From a checkpoint of a small model that predicts nearness at each pixel.
Model: encoder activation silu, decoder activation gelu.
Training: 5600 steps, batches of 256.
Data: trained on rendered scenes of toy objects such as cars, trees, mugs and chairs, 48750 training examples, 29.4 epochs.
Rows from block 5 of the encoder, named by matrix and row number. Rows with one number belong to one channel. Each number is 128 + 24 x the weight over its row's rms, rounded and kept within 0 to 255. All counts start at 0. Numbers have three digits each. After the name is the row's rms in percent of the matrix's.
# convs0: first 3x3 conv (encoder.blocks.5.convs.0.weight, 176x176x3x3), inputs 40-59, a 3x3 kernel for each
# convs1: second 3x3 conv (encoder.blocks.5.convs.1.weight, 176x176x3x3, transposed), outputs 40-59, a 3x3 kernel for each
convs0.16 102:148115112133164153141111149111128097126113134130118122147097133131136131141134141073146141119107118080121133119136157116086140124135171138133138142150081132148117087128184122135156124159150128135105129130121136142145146136117175111148115125143116090141089101166128143105112109113133132124118162141196125143132118130128130134145117121137126133129151163138067135149096151178107139146094131094147115090098149150155135114121115108104148146152102087110145168108089104126135111145147080124122081149117126131137170140073133103087123161140171121110
convs1.16 103:111127129109125088153122158124122101166122125117108104119152122112102158144197117081173096148144090112124115193116103130121128162125174162094135147150106109120161088138114142149125184132148120138122155145136130153134110110109100137147122150138080121102135127130082138145163134038132149146173111143142123108148156209168115144153134151137166081172147141147137113182073123092146168111115102155140157175102118094109090139134135144115181144116125127136132118114138137122133131134106142164102149129105125135159077147135124123144125103105168119164
convs0.17 102:125099089136117152138100119157093146129110133135156129107151101100136121127142160149177115148122145116133055148108134163074095137138100134110154074109149132115075126118184119143120104124106101150112115144136140170127125148121125148113133141116135148141160115084094104104146086144135139140141163095128146120109100156102116094070143119143174112098072168049168132115156134137129111109160158088148115114121124119100116145123116141096069125138117118124146140090127137105095091161162180113090127131131121130167139119117135186103124151123100176162
convs1.17 099:104069092141067149115123123082145112166194108105139120093114141080155148133112117143152132117147086129138130131097186207138115131119108130144137163144069125115130155116121100155126092042146127168121124136124113126111116148169108139135086115098111102122121129122116147128132111143154072126156110156173121147169119091164110110086136120139162143111089141153124117097210153115156156114160152107151145107191133120137140103096111114154161115112110142126132155111125079054129163137089104127138134115093114132125177176092142141131101110124094131129
convs0.18 094:122127111111098101156123131163151128129176150113101150166078136154179127138145111129130107130119109113113112149137120140096096116120158113107150083121113165093124106144117111131095115130144119100131110144166160128110107113106096131127146095098133105133122108145100114160101101089181139086090116107149173115153177117142111126140163090124081092114143174131165123141149130128139093124148105165152154106091149126109117107136117143140102095153117152091155157112103102133170130151115152115094105139114153163138115128123180132154198130117135131162
convs1.18 096:142122166170077179131139105108096151162123104133124116102101064119166115157095132137065142107142163106137122153164115196117123120106127116104153149153078127161121112122085136163147154108113110117141146132157106125118120140153166145109101119146102109087128104150119123148083164108100146120112145153113142085095134155203133106139116126156105105137126137128120070138138111150132130180114102135075077099122152135152132157114136107145117136120148116124130153115125147140106140139153167095137170085138107135178159109136105106125142115164123176146
convs0.19 100:159113115122129117146134090107111142131089215134104145095130149096118149137126114174121093119152172113106098110146106136153090164127039126088174130129126145128103127160120100143166150138123133139111126084141125136118140102118173140177110129126141104107124148096158111095128066093146167121109134154112116137125129127115066122158159139085152120076148173115123101154152125107125160119084131139157096169127184093116157160166089106091122119143105145110119116093125111087174158158108140167142129104134119131136111135146139097108111143118112137154
convs1.19 101:161137114099170185122168123161138174128116155146122132104136164109137123110154139083103109152133136094140154138112090076167173137140126118122092081146122105147150114115118165147143139116110095119173144131099133141099142103088142168086124123126110094151133121109117130183170122113119169124136119168133148138105105120166134087092132129135121150125116144155140155137116120122163051143128125116161123151161145131124099124158140131108098149164123128101111093149110142151123143115104121197115161126102107150131103121125120167104090143153184131130
convs0.20 100:117135133138139142078141143122146148109114116138106131119140085151095080121139124147116145130130122152116138145198153157146137104142174135112128145139115148089117173106126101128143123131180151122134098113161108134116127109136133102153140080100129161114121147115084161116170129127129136213134119100119163108137119160155147120090095114102110109155157157114122169141129117114138087115123089139126119120149110129157142080148119124065143133126141142132133130081117126114156128130092130049130160104108083139156122120147105122144136122140121160080
convs1.20 101:120160108122115111125115139114101100114150125098086091078125151163098123139084151115124144151100140096143103160128112113125116146146145144113135140150111149133151116151154159135130190092148108112116119137135110122119146154125141133099128111096122160134140146063153128143138132134094128159157097133149173127124163118169180153112189119147094120124133129144112158151105127101104178074086212120104154095132202135119130141125100093125118119108121141080154120123103141144070147140141150102109110152115172098167131098127142137136112110144113140150
convs0.21 099:099152097111155121158167130112131077124140162163109132113091103134106117112115112077158126142114103120136113117121166142121119094128129112149093107118146137121137162124158166123143154130153115129124096151111142116115110108120145084140113118145117147136140110122156146114114150084141121105125050151163106124103073175136119108164133132159112078126150116103153127136158145119130105074118094118127091153152119141118122143088166158140155065174142119158129161132078113094125127151125137153092121138126123088146125123136072107137149099145131122126
convs1.21 100:129113081125121158146154129128123126152124183152144084114134152131091123180171141075117133132142102082192110156125143133132095108118130143119126123108118185130142091093148128099116095089142116150122101116095120106115122117145149143095067101164110144114095148160100135118066185176145092134128140146158140172147121142135097138127099154146137178139098131118121199117158069164143129117134080135148119131159111096130105137132139154148127136164147139113129127124114109121168142167132129147135128061123123085129113160101100098124148126128123094153
convs0.22 099:109125147124110162124106096126109184136147101134155125121115096129090104136109100117125139155128106125099093115039099078160143131157133129129157142124123140160111126157122112082182151155127124125144105129131158164131100090136130099140146131087143125118131124146105185117177168081136126112132160142105086151113152141151119121148119175095101146158179157141144144135155123127141169150124117106129127140187125135077122110118171115149076158130114121162132098127073142125155128098126127122135118127147129139132135072123165179156133099118188174140
convs1.22 101:105112104119149159115105179103134062149083130096113095138154177142129118145148125142127086169108123149134115114144158099165128187128114151135116152146157132137120112137071168081152153197051099113124150136104128145112166119136109115131116134119139117092077148106124168145128151087092151138150114108137125133116118098146129142110099116122153152138163071090112141151117115126136118122106157131159137136124131146115126133114142152117130124154100134106133128144084112159125157140126122147144131112130149111126144150129098120113161142176112119143
convs0.23 104:108115109111135090121132114105127135124096139151152157101153161103139134135109181113154115150137165129117135148137131164142075127127143118108136101107148104116152165149116133107104141153130094122167074105182115113164147139157129110163162106119132146143121157117148100142120129106179120121120124140124112093102128168118132134124123152149118125093100122147091128112129127148152150145134159105123096109165167117155136183132090112108129162159115147134122137092138135107130141152112124136116087142135072084138127108111135145171097120164119149121
convs1.23 100:130154161142130111106117172089151155118152150164119142154153112126129123103130097123125135128120161116148119140072115119153115149141102139152188107172149114114112089157131125124186119132094115152136099132152134154151122177063138113121090083140088143123136113157157106135160122112111123117102150134103113100125121128170143164137155151109146114089108129106157130139127106098097097104156084139131115121128140120157160127113139081109140122153085154098107133126095127121120124102168148131129128099140103114113155133114095092153147124130125098092
convs0.24 105:125140108109095113158129128118124136164138134146095154076171134103121133097117160186099127142083131117141138116167170155132122181065126149102136129107140144122104162124133084108143109156123125154105141119141130160121133113142146126079152165141132117149123158135159084123107139136136058131133132149093121158120111156141166116078123139105140098192111151121140140123130132134112118136138120158108114090130161151121124122105110146155115137166137142135138046117148135085104113111126104135103113103171127112145107113091106153143138152148132107142
convs1.24 100:099103121127144116129127092180143163149092142187103149146134116143112139104175141152105112112093101151143128088113110091127108089099160133145093143146129157111140096104126091126126123143150131129136137157126128109113091134150133146066107094096158173146133124115155113147138140132133145097115143101144146115115192136128108147082092119133113121103121154122138114126178104131114144115107091141174138107113120162127138082102156125152134132147088118122104136104142114135126127143115097100153092130078127148111100136108096149136118135121099113131
convs0.25 093:154162094092090163107149131080106124137116077131140110176151181079112119117158074135103135157132118099123120108133106124148145117106113130144110125125090101136177125123122086131128114122090153125141121181113165106130124067098138149132146122096146099109131134132107088126152177191111190119124153110159145119172174148084145123096129125166119142121090180095134125159140093132125106154132138105093127149163097138090138118175130190117113155135110083133097115124161138086101130130189166096125173190114121099094136155143101157146153103150150139156
convs1.25 094:159118108163152158128119119120128126167110122149137139195126206082122139151082133134072133117077122129141125113126129123076183109154093072124121140148126099121115086107124119129094118154114110116126128090113122140153102168125130129128127128096118170172154132139105164148131202078127123115114122173092103166105130139152131114126130063135104168146092154126127112126135108143147135097134092087109123130149140162145114128126127121081135126089158106106135107084128155158080151131134131143141131144116095166119083127138136141166129129109121110083
convs0.26 092:145142172104091141151104143120134112118130128140125143129156164173082068108131092158139089144160166135123124084137130126120170152134184163109147077171142136130115117144143126140136084168152128148131083132190160138139099106127147160126107120101150096107122078129116129118146137134216152124095138094131115116099099126159133115132132138152134133115188133156118132146108127132121081174117127135146111163130163179165180131078157114122124152084103122154113131178066128125124119132107144143120135125173088128136123139149124160154134116109154128137
convs1.26 091:104142129121146152045108162121147094128155142096081117150108118121131133117135134107159131114108160154133105112131117156108076186121069110102112142148134155127095142120125138144111103152161145133122136130141110146154097106076159081097093127120152130169137141124139147160142156112103142141092132119114120064148166137093115115098091160116167106123145100087123130140134110112138109117150120118109123167149122110143099091130148114163121147130108113139125148150100151120136130138135111151117181083160163098135120135116158097126133158086106112153
convs0.27 092:150187131147145100113120099112128114141152154123169102195095151115080113147129152117175144086159122138099095134136167106123095142158163091147102138140123139128126112161101120152154142141165113113127163112109124116122124132149118149131120119119108141114107110138122151177160117121115134083154127150125177114136137154121146137077124111134149173162151135129143139122127139115110172154147088128180127077187136115149137200118127179180125098151148165138118168144165108172119138117125118106089139179118132165159163110094134138117189129132086164105
convs1.27 104:104149169127134083130166123156143122162128098119147135111176120089150155106135103175092128091126134153099175125118140151137098141104118117074163176093117119123111141118108127127089162086123119134095143120115124134150116122119114112097133125140116129142137094119128126137091151157126154078114137137107140089105133110112164147141125141122107162087100147125121110151115176079120097105149117050162164145094173134152166119100146128075161121101119106142116107110157114076132119108156136096126140176114058124161113171114156147123121157117133183089
convs0.28 103:125123137098095184114148092126128159101135148130105131124154124157137087128138120156113111122115129140133126147147113135087118126176112049155145101141130169125079124202108115100145112129085101155112120117127105133114114144155135130105132128176126081107160133110137136063141162092097145159125135159163145114149154103151123149150056183122131119109129121150144091144094124118163155116134055140108167110108131172164115114139136126112157140109122114074118118182143138120110099104121118108152176092082134154131149129128132107085148125128102092160
convs1.28 097:125171156152169123162100138152119180097099097119133104091172128073118121139159147116181114121106133117189176152131105117134155126163069071112162100146159147165152112126187121127140093143111136162112133112129109131122078150133125120159150131156124169136127132133157160135168144109104103126166149122175144134115090133140140155162143144175126106103129143103143148107104070114106181176140169145152142124089126127136115119122095131127122095119160136170125125123131106104140162126142119142151160096153132120158096171146124172095100115139141124124
convs0.29 096:076142107122133116146144152121136132120116137115100162161086120147098097127134135093129125111159121103092092113113115104110135104163131137141108150144115101087163140152144149152121128126107102137140129119116084181148089162137112177138102093081096147145142134093094131120143079159097166117141135153129125122119154100099175132079154097099142133116121161098134112101124134110130148118167077095137102113116115098137138148135123122147116092158129118124091166121148086106155097128138131129166116119170135078130142166139191174137133124100149120082
convs1.29 095:142131106134115133167135126090122088163122156086123124131094147106179109137128128075131125101161127069147150100096129106123079155097126116144127148093100110139117147130146115104122134136128099096145115160151142140133173128140156142096127096104123168085077135152106131085161126122118155102099149179117089153109145100180107132124118119122102117117134132096120153173135127117148131128080111158115127105161138166147151183083178125113134132117158144150117111102122133168092127130127112140111112129174119088115141130076085137151165136132104105124
convs0.30 095:107142148081128113131140119145103137160144111086120156077099104130091104151125153125084143110126113104142145137126143132085189084124139151150119125071100129162146153150139101103117167131098115083127127138104123138140139115149072131081151128116148136120120127150103092099144153101138124172110107096110098140117117149173128095111126143096115172142155142121087123126124144115130144160131119158059129137182135114110136104125094138163106104126130091154124119091132145114145131137110138125120130136128137115093120145128122098132128141095128140088
convs1.30 099:129133130175126138148142152134161143112135135135152101146171104121109147138155166138149132180087128138144100120120140121124137120123127156174142115111128169145174091116124133122178136106094118133112128124145059097090157159117102107127142192108108111116119167103115157111116152115092093095106169141142134174109110132104133154095148140116179074160153092110121132101147135159103114135117092150120211128112080147082149121123185131144131116142133161126131153155139153149096120169120127178151143089098140147108136115185118116149095171116105117147
convs0.31 098:122109176154113108100164118089093123162130117111129135107085102110174135120137116108118175146118127056131136103158169128101131132096097095145166128099117108108101168128102148110131108097174115142123165109111133139125127114159150102095121101119111126134155112144129137125174080159111135124156112133118152161140091111127094102102180138120132105121132120112086135122135165094170148112154088141095137052134123154146139116094110123101144129114167130126151178140128128144137144094142155137100147104160128125101089167160091152133117119123155122122
convs1.31 100:098077150129133122162117145168171128156100103117165117105152134117132119133149128141112151141160140153104122118141093096147167144113136086175106157074172147183136122113143148161107099165101104118146116137094160141132155117133114139116134072111147076161100081097129137154113126114144127115142135103118121092138130106095122162103110119171117130132151091142143107112135120084112117120100117125153119120139117146120151124101121137122149120085123158105155127156126086099132071152134146156095101208110135108132137082060103146153111096113160130175
convs0.32 087:142127118139103149133151126123129129163149143093132134132163146143126129119117152112086141090120143134121115109096128125162094142115190111116107117144128119166125165095105069130080113126133119107090132081145116150137101171115156133165109070150138115122095087111118181147138122162089147125121121130134145154131111141076113121161178087096127132135158161198182131141138118154155135189147129154167065105076187129123140113124108123094148155127148142118128190162155111150153125129117132131144140129134097137150134123117116131106101133163156120107
convs1.32 101:140075128115148130130135144149119107101089158105172127084140116114134161118103135152104111102120154086134144119183135139107100149079098188122130111142099160149118168109145127133136122145094117112131108141134131157150108106141116145145130123137132096144149134132133166122110159094137132145207123112092100174157129127112111134110099132135174116141151164119134165147130098133131099157116137107161131131112113071146100161164125135163176136145166153140139156091118071162136167149111090129101096127110134134145117127116160080121137132113106144100
convs0.33 102:171114096132121130165127109147127144121092148098127129094151157123136057167103135129148083111147178086165099139173106159137116115120149161137156126088142132194066121159111114102119125110142112114129112138131095165136146080108142107135110057106126117116110125120113159076153152125108090161105119090139187076131116206145110115198055170127181107121142114136122126136128135125203139102137146137095142159165100123130077105118155119111110113117107129111134106151158117143098103094146104126083169111088153103111162163159122093137141103132069145136
convs1.33 100:100144097135123085092143189128136132095138164108129134135150134156095148104142153104165187173132147094098108139092101131131100099126151117078162136112135104139129134121155114134161126093130129099133132125138152149154113168171098105133105126095114119131144138120139120108097091153122155154158133118126124156164130117099116138156118151160125117140133131115136091124170133138091099081150156156147140149109141118170125170127124127193118143160145138146107129126096137119123136186127126105120143147157100108128149127154144100114137165135125127131
convs0.34 106:146134119150123139107097145175108123163137130121127099115149134095077118119148119170077134122105150149106108137142075127129125107093139129131071158106120124114138134170076134135173114119075128114142126126131150111085096109131121126118131141157131124125137094128088090135158111118146114107153162144126089142114149172120157164125156133165132064097123150147106171134137114167164142139148110118087127140117091128129141144084126112112121104111150140149152131114108135149110118119108116121116162136119115135143142133111124148141128159075130150132
convs1.34 111:118146114150122125112141133147152164130133156145133123145146157160134105103107152107174114134150100100162120115141156134112147106139129136153100137121096132120088115101138098127102162130145127160141150117130087099115161103175150159116123119168153126130116142132125127141088165120168092105135113079147149111136074126127099102143116120123127178120124134110113144102129101090107122134106166171110152135141106134145163143136139125134111130118143182118131144139151152126118172118095084159133135114110109123118111157128133158117129137091131132119
convs0.35 098:109135093162138135152120160110171134167107114149136115138169119112095105126179093120101154131154173130130128105100152098101121137142118133132099178128110088115110112140098153128099129109146094147112114102173113158116077127130139137117102155167161148137161134123135178157130085149123099170140140109168180116090138145107166127101082133134124101093110153169126117090118094173117102155091118104126077144185108120108095131123123107167162126140132106138149185135166116127132120156119142131115118119101112142098104168125161156147131154099101106131
convs1.35 102:101117095157180148132121124105128105182098115100141177120107121138149138142169130121116112149128136116089122116172120142149091104115104147093131108133114152099094145108134129108148168087130117150113122137144127139080153130176131109175131090100090099158153129160111151150104097118167163113147121132155151164103146140144164116093104179101132084148128115167116143110121159159141121141157168116062090160119117139112103086176068131121181106122142133156130148124104079092147130122125137150113151143085112176058143116165122160127096125145132125130
convs0.36 092:118097099112150117129144131078107114100122113189180122065151103155108127154193108133137108083098078115108157153100150082099115155169128138120147121131089128106148125155157125155149140164128136104156204134133095136107093109136115099141114116160139109127108123077116117096122143134116125140115134130137122126143103116123091136164123119089089099157100131141141104135129113152161122158166112128098083149173112107106096109118101126142145148131130132140148061127114160105122158109102104138159116093097122150133201112134125148064116126179089137081
convs1.36 095:129087169160050090127098152141106117143135164099133144128118103096135143176123085145105124102132154139114151164115158109129151144118144095099147129119136123182064107134152108151097078158138158093107147097186133130116137145112124111151121132101145172159071124137105108119137093121122121168122091145088164188122119136141107170130145093129137079154136129097146115091146147146093105141156099166110128142143135122080162134094109092145154116074134126101127135141150132120127134157142116142124144115131140099142149117163121087113162111145108117111
convs0.37 103:113156154101149141112127149148118068091136105159147119164147075122113128126106189116084140155143086121093149123101116097144119169144152122151107124105105126113119105113161127125146121165113139168112135131112109129130122155168158085108117100079138128106159112100110079133159129120108122127180103125124123142085105182154168067149120128139080140151154134135116147142123141159142125130083182119150140113125137144106105103143119093144111108124122119148093210143154114076156122141122135102121105107199119131138131147093164177067082081126109139132
convs1.37 093:087107126133128151154111139128172121137135133092109087125161163143125138151150154140141144160121156130115094135112157106122119144137135126134143138137110132105136124133126139137144164162147169115130092100127166141172148099112144096150148119084150147134123112124121124122126100156151118156145072162112094156121175139156132158127148141141138132133118103145143124103114148111120124103118116141083117091124142125098140119134148145140098114138100080102137116098158111162102131139124147155155158133114130106152105122129104125128124104126112133107
convs0.38 098:148172131131119108150117140127114109126129175127110133096154109073142196128174116094141126113141097142127148147125154158099105128142105110121102133122128101139130130168128139152072138113139124145105144076139099168137126154136118131131107119130148155121130143134145111176155098114144133196117142099108135133123131122103150125136146100110091144117091109147103110107106131127157155145134088114130096127139144141139126134124087122109076131120108125148177090171099109142138130111115131123134157131112109104092130173153132122106140082158132192132
convs1.38 102:117117119127050104118158135134120142120141110127171097111146082081158127129126142116163124127104137132138097141127164172076115087143130089108148109156117150146126111125164122134161139126083124102111121150137143128130092112112102150127136145068166171117143145109124130134107096191164136123135150134149135168103087148128115166120151144083093144149145085102136087133134151174064153110147105109118151141134124149131138089131112155105103112161084106118114108134097102131135139123123088132145128151110147115119139121181112069173116103160098145124
convs0.39 109:127121104109108150150122148133125110097075148134120106119132068111080115152101130168172135118138116134169133134109124105126117139094138108118115103118154137137164131143160145105114099159084135120140135143142120140100180195109083169120141140122127133124147148126100138108191121098147108132152140125179096103118109155144125089102143081122110168115149124086138112095149109155092139125150088102165119128097130146112107117140181194106164076113117134083146131164135109131125120149101132170145132138099133131125117126118126156134125108114076157143
convs1.39 104:104117135137152116084179106138148149140132142114133122114144114088154092096132178119170098149131116121174117153120127147126105110080089151139094171175103084113104147103158086181070120130123131137123130137125129143146130118102129144103112096138163124103108116114139136140171098117121164072153148097140167102106110120096098081125142158136142123127128130097155140117145136114153130138118134123122155090117098104162124102110125130129120145137113163140132117154132155132107125148134094121093118147117113180111078216113124117140118141112105122083
convs0.40 108:114141122139129119125126123105159171140088124138131113138139067146123123144098086148117113107151135096073157139139105124153140078117102123134145108125129132132143088121191147090142123132112091143096132146147111145101110143138131130107094096118107115150137117131111135095140195101104141165091136154106174109158119094111134112085166128147101130146077124154129157106112170132115128137157095134126144150085135119153144124124112141148157111086115171152132088063126181148126126130113125177158108130092089138146138115129144129094143113131111146118
convs1.40 100:111125090138101126154124134132145113130113119137155033129159104114098141106147113117117124122129101165105119116157140162076150133107157159123112152137112127127118126134126117114108163096138124131130136116127109132110144137123136161143141149093137120091161132127168169130125127097129080151130123144192143100117126140137154126118122123152147090135116111138135113117089108103120133101107101192114100106135134139140107100134114123135142162129123149118126120117129157140122141134132127124145107116161119117108136140079109095102144120110098169132
convs0.41 106:145143107173106111125117107142159115183128146121146129101074126127153135143124119154144136112084124126126133113145129096150071153067112114168150167112117143105133126144149151180090114121150158103124082108164126121105109175124137130138111121129105147148157112133128127122111046125152142169126147124134131105083133112108148135088126128131117101080143162133108149142150113149146104137123121103111156162122127140103131168191153084100066147123084081113138133095121116105105155133165103110126106140148152143138120132067101142137037236126158134163
convs1.41 102:139113124154134154130161076141126161092101110123139109142118175124163112147120142121152081155104139103127142142141116108097128117176117092099102168109140114119173157097146169115123152129138144177160128139156164139092143128124092136127144137125155073083132125128106119142145151128143112084139098110167136154133131125087133120096117138118137126160159133170144081148156131158159165134104117139165118127171122132155129165118091119113107140126120118116148135183096143113149133113093128095163145108137163140128097133151139078132132119132166096087
convs0.42 104:146088185154154124112143107154133104120112124111176102138110140117122172088096156132156144125149082138127130096119113183107108128126149155149153138154103096128103112136110156115114128145132113143111106099183116140117110132139170141142105106088130132122129185073139130151132137117143129126111125128142120122116115144119154135097129128125149118134163130165108115119123157106115146167128103123111161115193104149111111173148114100120104160120148120119110075108119133125093115121100100116115093110143120110166152121088132115141124115136118125127
convs1.42 099:116178149110114158124121130101109112133114115160122081133124131167176107127141120107136090121118103127136118101091169123126134103140173152121119127142160151081086137114197114131160169141149083136099093170143161121126091134136111109168107153113130150136142118154127134128085105152096121126153128078159151125105129165112170157120128162161147095147124134122154123104157134137144118128149099123161115157124129143141109115114114134134129139128167160132120116108120095116160124159139148175134143103126088139170134079107126130155089124148111161112
convs0.43 105:116122156122111115135122105156100148128145127102158137126130111156123126111114122154101166143146149092130128116112158137143140135153147136131082124159131125125130081089162098129092170124137106128140131121116123138131146132088081120155088147132121145155129165134123117091135096158116136081126098080115100118133079120152067121072125132154107105170162121086145063108124146145172122147137100100137145126137151115100141135126121121132082152181146067114127166137105122161121146137123110136093133133111114139128133140154121172133137104114119090153
convs1.43 106:109089120120147114204184088163099114141147142132155107089118167140157105197137108108162083103135132145125162131104106175102095125124128086109136105135126143117109123145109105163149114084119124154147095104124132135140172146157075128098146116126136132122110133134112151133085163167117138113147133149135122162159150134161181207094125140104134145147162156125140154153153161182074139144151134117087124113122139109129135128159169116148120146103145089180150101131143098116179146181125124160125106074166124135097132124104147120150160148155149126114
convs0.44 101:111144133139098102130116123135165100119154116117172149120089128118114107088133101126098147117132134111163080112151109149121127102102116111081151159144098125154112105142088147149130140128091172128113147133097140108110111166138144144140154108121094129154139122103123134115107115112163184105130127138165133138090144118183127116122129107133177175101120130125129137130153168113173156063142144166122112180090154121114131158162091111107097122159178161111146151065126140113093129120101128133125102103138112139128158106134151096129120113104132112119
convs1.44 098:145129145153143092101131150120137118201112129132128117095135091099128113148122112166093101136151136120121117111163186156107163105076102110125153134129147139154114156120097135110185114136106102138134134113165123116111165174115118149143097124130097082117123114119090140134087166092114156179117144119126131091121127139128166173139146135120094131111146182153088107129135074083159106198093121135108095114141133086115097116149122170119142134162143123195117111121117120166136116151108155099164120102149132188108161110131119135135111118161147136150
convs0.45 097:066139115115159151105107169094163121151131164144122121186129082176129133134131114110142142118138136145141118123095106101127154134149169063135125144150120110084135069085118137117127115190150085142168107138092120111113130096116117117124094135155066147140094076165111112125109105140096148108106132104183138145105153116119149083118112159105088152121084155178183094108147083149133083150152133150148138101171137111069131138155123086125125105157119124149150150092147122116145130138165115159159108114119142133095151120141106147147158124110156162104
convs1.45 101:173102112150103155150136084111134125149118109126138111141112135089158092151133174136130101123119122141135134142133135158131104163111111134107125170064118128099144098112086125134109162120130100122138065087083160116162104138152163095171131146081145145086122131161095130099092076123103148137108129167150157109119143152134135134119144132129167141085136111102159119116133104120116161150073163106126137160145146106106147111134156106140148163087128086122152092148147081144132146114150146112120059114176117140110136121114129150172110105088156153163
convs0.46 088:101141138154118112111109131124165171110141083141151147121130130159130093127104068123114113126134112167166141120131113142144120142123124109117107155119148107124116096137133123132131138109183134130113106136067122103134106154150147101132113147110135109156125104104108119131127081078089093116106108122155155090092068124143165088135139163110120162146120131131163124089135123129112144150150147125142122173118109108092157118131150155142104117117111162146149149147080109139103145134132144143152139123147144123071120135114197132136113140085120134144
convs1.46 099:185087132146112144146157099116139116140116129102111110125129125129132114117155155169120132114124106137155118123151132109099135135146129123123147113117107126137134104132108123145118095121152113142165068114081165152151120099163133164114153139135081132088109134148126131084165102113115122109123137120119158132181106125154143070145119111113139084105132123131133126145079120094134120110137175165072118102182127125151140143146140169118147144122164140127120157139108108138130134158102115118152100156093085145146095104111131151178100143090115137153
convs0.47 102:125123116145085117073164117112130123082108146117105163137106113132198120117077172119125154132135082087109096162106120147114115133144125165112099135117119097152137169138109130145120093136147109154146118143114132102138097133171139094125122123150118120114116118108088162127144139131100110095129147120094185092166132086178151089088159107139107145126074137096167128121117164109130153124132101142097179131157118125131118107102121155111097121103140146083143112146097153142096139075114129115130097118152143129137079158138125167121142144133120084132
convs1.47 100:138145134126089117115111121127116114185095136125131157128175118116123137152131128105157107145117168164143163156107179145138087114154158069174158110126172064161164088155115134079151101145106166120116135146134150145159112108122166136182076121124120156125134145159141121124121120158138140136119108075114122098146131148123103141169114150119133127121108133146108150177106079144109104125137121157162107124083117125109138123128115155153156180107126089125115120133125139089114139091127136153140101132132112093138139169118110113119116105122135114131
convs0.48 099:131064117149133176128112130108115146179169131121133102135130160081120117140094159137113121151161150136164093162118135103155138137097120094090121133129128149128129127115102082126116149128175114168073163134113131101140158085159057160130130136168134130107118161135142144089095092104091152126150120116099176136091169144150113127177110129050106128115122103106135113154090132107165131148139109116140135137146132100099121099100133152152146097103137106137121031154133126146137133173151106135147162100056161152129104072154101116131134114133155121134
convs1.48 098:184187138172106147141080097120105098099148136106110110111083137106112110135106171080149108132123112092143173081111098108127119070164159125095164106120156136112114123137105133118185149116145132119128123131132143112132122107114115118134101117134100153136129119129127103113081142134090149117154132124160099141107094164113104145135088115141111148082117138111134145140119133114157168117171132119155140117133153098131100083150122117102075150125117134144121118135151142143098131176133159146096178122108151145070103121116139161116093145123171146103
convs0.49 103:119156146113144158102107115133126156080113129115139122167111145082122114141102143125143100146107162160152113130194125152153140130117133121162153128180114110109113105179078122098153112101141128135146097138127108118138101119125118135129184122100133108142125122114126126120085163086094163132129135143163113131086106155143102128129123107114151156172119131141131078121156151112123118118136142139120116152142119097159103092161153140067133114117156151149085130116135130155094129148130119128111117136104115121134111103151082164105151087136182114109
convs1.49 097:109165122128143173107148166079174133151142139128136118126151126164112131098139125107144109104133114115125130145118159090157078151127124120122132098136132072132080087114132081093134126122154103135149143143120097095132151141080115085135162121127156141113119127129175150108126097134113142112091156106134107156101141105147122135136078126135105128133144142139112129096137128121124121088161151156126126100149109150100095151097124129125134097125128133150155117104125154143108123125165134179149122106108126155106111182144088120161115119127111113125
convs0.50 094:104085110117097131141188127116122119103127166138124119109104118082170132133127097088090100117142129142108129138117126093104154153130118141134195124115109114140111172120111096116150115153114144159124116141084130160113129157113107115144174122159134133126172127094106154118106134134129137150090090096127147119114110163186116136120114167138114126155119125109112140129143101121117129174174132151165141113149069119097144123117130153146145093158113099111191131123124152116122152117095144168177142183162124118092151131158124092099136103134092156119
convs1.50 095:129123110150110114125123129138093122096120154149119126157115148138110103157151148137095110147174091135100133121128128101106134103136133105129133085158113156084155109136142110143107100109141112111072129123123131100123092148097111125115132120096144151144150147122149126120138135101161092111099167128076116118146134138090132119128107093119137155130107135129091112121173099123119120128116101109141143136115130154122107143087125129132138135129105128120111145115134128107120117077157114160135145049134167113101137089129141096127139119123086124149
convs0.51 098:153148101129143124093139108109132115137129121133115155126163126123120120145108133076122158170107136111156155134132134115127093137155135126149089127099101164120172144136094141165134143161153132088105126180116078111141184141158135109108107197086096126074122135112179120121134154147141153111141102128148111118141133114114154121209155100152168159147127114133131135132095128104122128127165155122064147176151123146134124149105089087172157200150131115112094097169153156144108170174123133139130145113132121120126141096098132105126087132108121076124
convs1.51 100:142135146112128140145100124129086109100115080173123085110143127119157182112120097108140147097139155132103096140125067137097155118142148130134132136116176162125150142075160084121111158171117095131112098119148168200138126134146110151124153090087112125082102114144159114131129167065104128183127134085156101103163108143141127161174152129088160098098107104091174137136121128150109118153131112081155140135124089115145112113120103140152134101169149110115165135166096081128164134104111101170103097133116162130142091081103139127134125164154126130102
convs0.52 127:099138134123136136131138145115143090139092131103141143117110130096134161146119118113135114103099145176165095128101092136128179117121133115136107125150139152137116120138116165142111147138123142125102138118133138134120128138152147137141128143156141119134145126107100109151129140115145151130144143132116190136140117141126202088156145083094126153137111125125152097156132120110126138152079154131154065149111120124143133111143136131118134149146109169154087130097136138128128111123131137105126109141135127109143155120130094129126123144111154057162
convs1.52 111:160118154106154159105168118108107121147080123128069128109107123165116099129178154150120138115115182125088133125125114148182139102145053055124144103083125157157186122097159162128172081138109109118123159134135119119127170131114135103083119107128170122123117128138157122096113142159100141145135107141131130158115146107083108063137141106106156102099148136138092110140102171139080154132074124139168137070140145152119132111108132122141112117115156128110114125144129091094126137140122157113150089114108138135115110136117132121196112108112119178159
convs0.53 105:145106112112114171160135107149094147124164142166139140167153154168106129110105149131117117101129160127127115135158100122067171115141126145122141112146150141095110141114121121138126139165108125131153140119130155109118132141123132145097129157115115087133133098149174110099119143119131112095105160104117116118143148112128090126122118117132115157144137137143137074146109127113150129144087157154151104133182154123138125135120144136157139182097111147114134105160119129122145104150127114137144129148107149110141129103118154172137177117134145075163
convs1.53 103:136145083118145174121118146117111118144161111126157142131169154142106119144161114104156133181124119094118107142115133116120136131122132142161129156127170094120141121069079143135132104149113129159127124137129117143114081166124149149090120134114172106130129114175143126182118164137151172150170156108108097094091146127125082119131111135150130130120107112115135160110153115138111086076159106127096139176102109150105139104142120123141158156102125139148122114126143113125159136129084128121121078114084065147121109139112134131107122141120120160089